config = dict(
    arch='vgg',
    model='self-supervised image encoder',
    dataset='seven-segment displays showing three digits',
    train_examples=195000,
    image_size=32,
    crop_scale_min=0.3,
    horizontal_flip=True,
    translate=0.06,
    color_jitter=0.4,
    method='moco_v3',
    norm='batchnorm',
    activation='relu',
    depths=[3, 6, 3],
    kernel_size=3,
    stem='deep',
    widths=[64, 128, 256],
    downsampling='stride',
    projector_hidden=512,
    projector_out=128,
    projector_hidden_layers=2,
    temperature=0.3,
    target_momentum=0.99,
    init='trunc_normal_002',
    optimizer='ademamix',
    lr=0.00145,
    beta1=0.8,
    beta2=0.999,
    eps=1e-06,
    beta3=0.999,
    alpha=4,
    grad_clip=1.0,
    steps=16100,
    batch_size=128,
    epochs=10.6,
    lr_schedule='linear',
    final_lr_fraction=0.1,
    warmup_steps=3220,
    weight_decay=0.09,
)
Rows from block 9, named by matrix and row number. Each number is 128 + 24 x the weight over the matrix's rms, rounded and kept within 0 to 255. All counts start at 0. Numbers have three digits each.
# conv: 3x3 conv, stride 2 (model.blocks.9.conv.weight, 256x128x3x3), inputs 24-31, a 3x3 kernel for each
conv.207:116105098131123110152139119120121123129121112152135115143146141136125130142133135131151143138150146136146141133140146136143151134145152105112097120125108141143123139129128136135117175148131138139154091081093099098099
conv.208:147144139133125123121115104134141148109120126136120150144137142093102106108126122127141145107117123107109114113095082119106116143134129162185186136137137125139142134128197126132198124128188131150151133148137126134119
conv.209:106103110108109114114112108136131138125127135148128141126131132141135133118112106139134137117096091127110108142141129128131120129131116131111119118086088134082090124110172124109176135116177115127140117130143148150153
conv.210:141157157134150152148159155109128105124151134132188151115130130113120113131114112113115122126123133127131138105100095125117118095098099108101105149163158151170166095161122096156150098169124142123122137129128143140131
conv.211:131141150128142149119137131216201170243255199186233188158166152163180158166176164107097107097078078094073079140141139130141132131143139151144131170187175162176149138123109133120133096121136164132130140131142142145153
conv.212:144133132134124123125124123112089113128123139107120132108091089131139137131137136099081076082083084114126115119112120130120121159142139128094100113083091142121137135148116139144143141125142109103098124100105117100102
conv.213:141136134139135135155156151158156143165156145168165146139143141133136126160159150124111114112093095106084083127134127138138142147148144115092091126097098143114110133154149111148135082118111102086094094079089109088081
conv.214:156169159166180167165174159101096113130135138174193173130116110142150150149153150115105103093083085098082082114092093137127131143147149054044060089077096116109116136153123162141140095111124140127130156152158128121136
conv.215:136136138138147147145151147145085123114109116137111127142144141135137129141142141126125125116119121103113114138142146110120112126129123138117140156125132149111130141124130136141143141130144115128130134153150127143139
conv.216:126141135123140134124142134149145144150146136150144144114110111118116111090093094111104102131126121120112110117116106113110103106108110094103100090104099099132130099112108104115113102123110066118116098128124111133141
conv.217:111117118113116107122122115104141143091122125102124134093101106087103120110128142111116125087083090093089104136151148128138136113130137111099095145132119150146122143154144143149149152151158138155164148157159146148149
conv.218:159168172148156158148160164130123130148135135134146134137140139141141141136132129125124126133138139133132130104110123080076097130125135133133123112120120125126128154116107105126096070128087119103096080063068108088091
conv.219:118117121120124125116131131103102105139141141142175158124134131104120116096111106129133132116134123099120118132143155134111115147146152121100120114106122136119146134140115141151138142161152108117118114117116130132130
conv.220:079060054068046041094081079149158146146151143135146143135143145143140141129128137127128129127127124123124125137147157149153160145151158149144128148145126145133117100062122107077116108088114130113106130115094128108086
conv.221:118120129115123138119142153134110125128107122124139135114125122106119109126145148077092121080088108086080096150142157137131145137138143100107121118141148140156179156196141141166111126206096129122124137134135120150140
conv.222:120124116130131130129116116200078114144106119139062102131129127111114110133132126097100101108112114115120123144128131115130125115118113125113128141120127131104118162107112125106138158066163133153155134157145132150144
conv.223:149140140136128131140138142108076076118112111110134121130111125149148155127125122114108113096108114092119118118122120118115121145124139123083072113096096143127133167185172150174169108157155129144129125120124132120123
conv.224:137129108138129121140125121140135136121126134112111134132131131138154152115130144101116107105117115096109110111115123112117118122133139130132109148161123160186139128121065156155120148134095124165146149194164111180134
conv.225:156155153158158157130126124123099100113083088103080090101097088078088086090093090129121124122110114112101104130129125131133134133134132136123104136131110125123098154128119143129117132116116125134133140163162116128129
conv.226:117121112123123113120116107142158146137151144133148146152155152146149149134133134127125122137134130136138138154161157160164162150160156114113112115111112106111115124145142111136146097123135124121127135127129126120122
conv.227:094083077123126120154159153097094098112108111112112116148150145159154150162163166126135133150149143134136128142149140146155150152158155100077069097084079089069079121136178131151173090132151140126137127117117115115118
conv.228:134138129101118105114122110151134143133114117141160158139148138152146132169150145105117125091096100098100110137136121166151141158156154134097093129124126130116136132130188121137166130169174131107116123122139108116129
conv.229:126119123136130130129124126141131112124093098115107099124108104132125124140134133127140144128133137113120121152148147145129136135124131119114108125129122123125123112155095116129087122140104118128118115125124117129124
conv.230:152151158145145154128129135134124141124120131132126143114121125125125135131141148111103107123111109110098097147158168128137145133139151121112124138126138134126132084099130074121138090135156139114133131124145138126140
conv.231:120118114128129126120119120125115131075039050129108107125131132130132132126118118116117122153149149137135135149145149134129130114118119102100106134149148137152160095097128118122123123132130083078082130136142118137138
conv.232:166182180152169166145159156148153145168162143137160124121131135121128117133127125076074079125124128153147147100077082117093096111084076132118117138141137128114113151149159135161150113179146137120145117121151107113137
conv.233:177185174171188182174201197115090121138109112129139116151154149159167163141144142120124126137141137154153143131130139127125129124112125131097097104088089137119120173135170126144144056119106149124116105086080127118112
conv.234:129136135125128124125129122149133141136128136136128137123131124131135130143148146100090090107101102092082089132138132137142139131136129109122125117136139142158170119163129131165130141158127133154152141164163122147149
conv.235:138114105126114110114106106171152153153118123142129119106087084102119107151147145052064086082099112116125126144135138132123121131124125108082082136125121137127120117120150137150149117169138129109105134139136128138124
conv.236:103095100093092091108117118166156168145140144154155165104105119136133141125127135122119123125123128125126127140137150140138146129119129160128122134127128148128139141129132129139118094148121156142130147131127129124121
conv.237:116130128108115104095092081100128125109126127109125129146147147129112117111114117126118120143141142156148149124130137123126126118122113125129122138137126164169157114182126122168139152159156102170173121158178129140165
conv.238:138128125139128118147122105107110142092100116132120141139121130131134142185179173125137153085093110066065073132114108126121116134127131111110094130129115127112113130108127147146178135144149147146135135138136142137135
conv.239:133136138125131136120120120129121122115105099120106094147131126119107100124121103143130132137128129141138141136130136141136140137137140121119133127122125131119115097134121111151138111144137092113120132149154129142146
conv.240:126138142119134130119135131165158163142133138150156143110115108098110109115117115122128129119118116112108114153144148136130133116126129128123136136140140135142145155220159161185143190215151110130124166193184133178166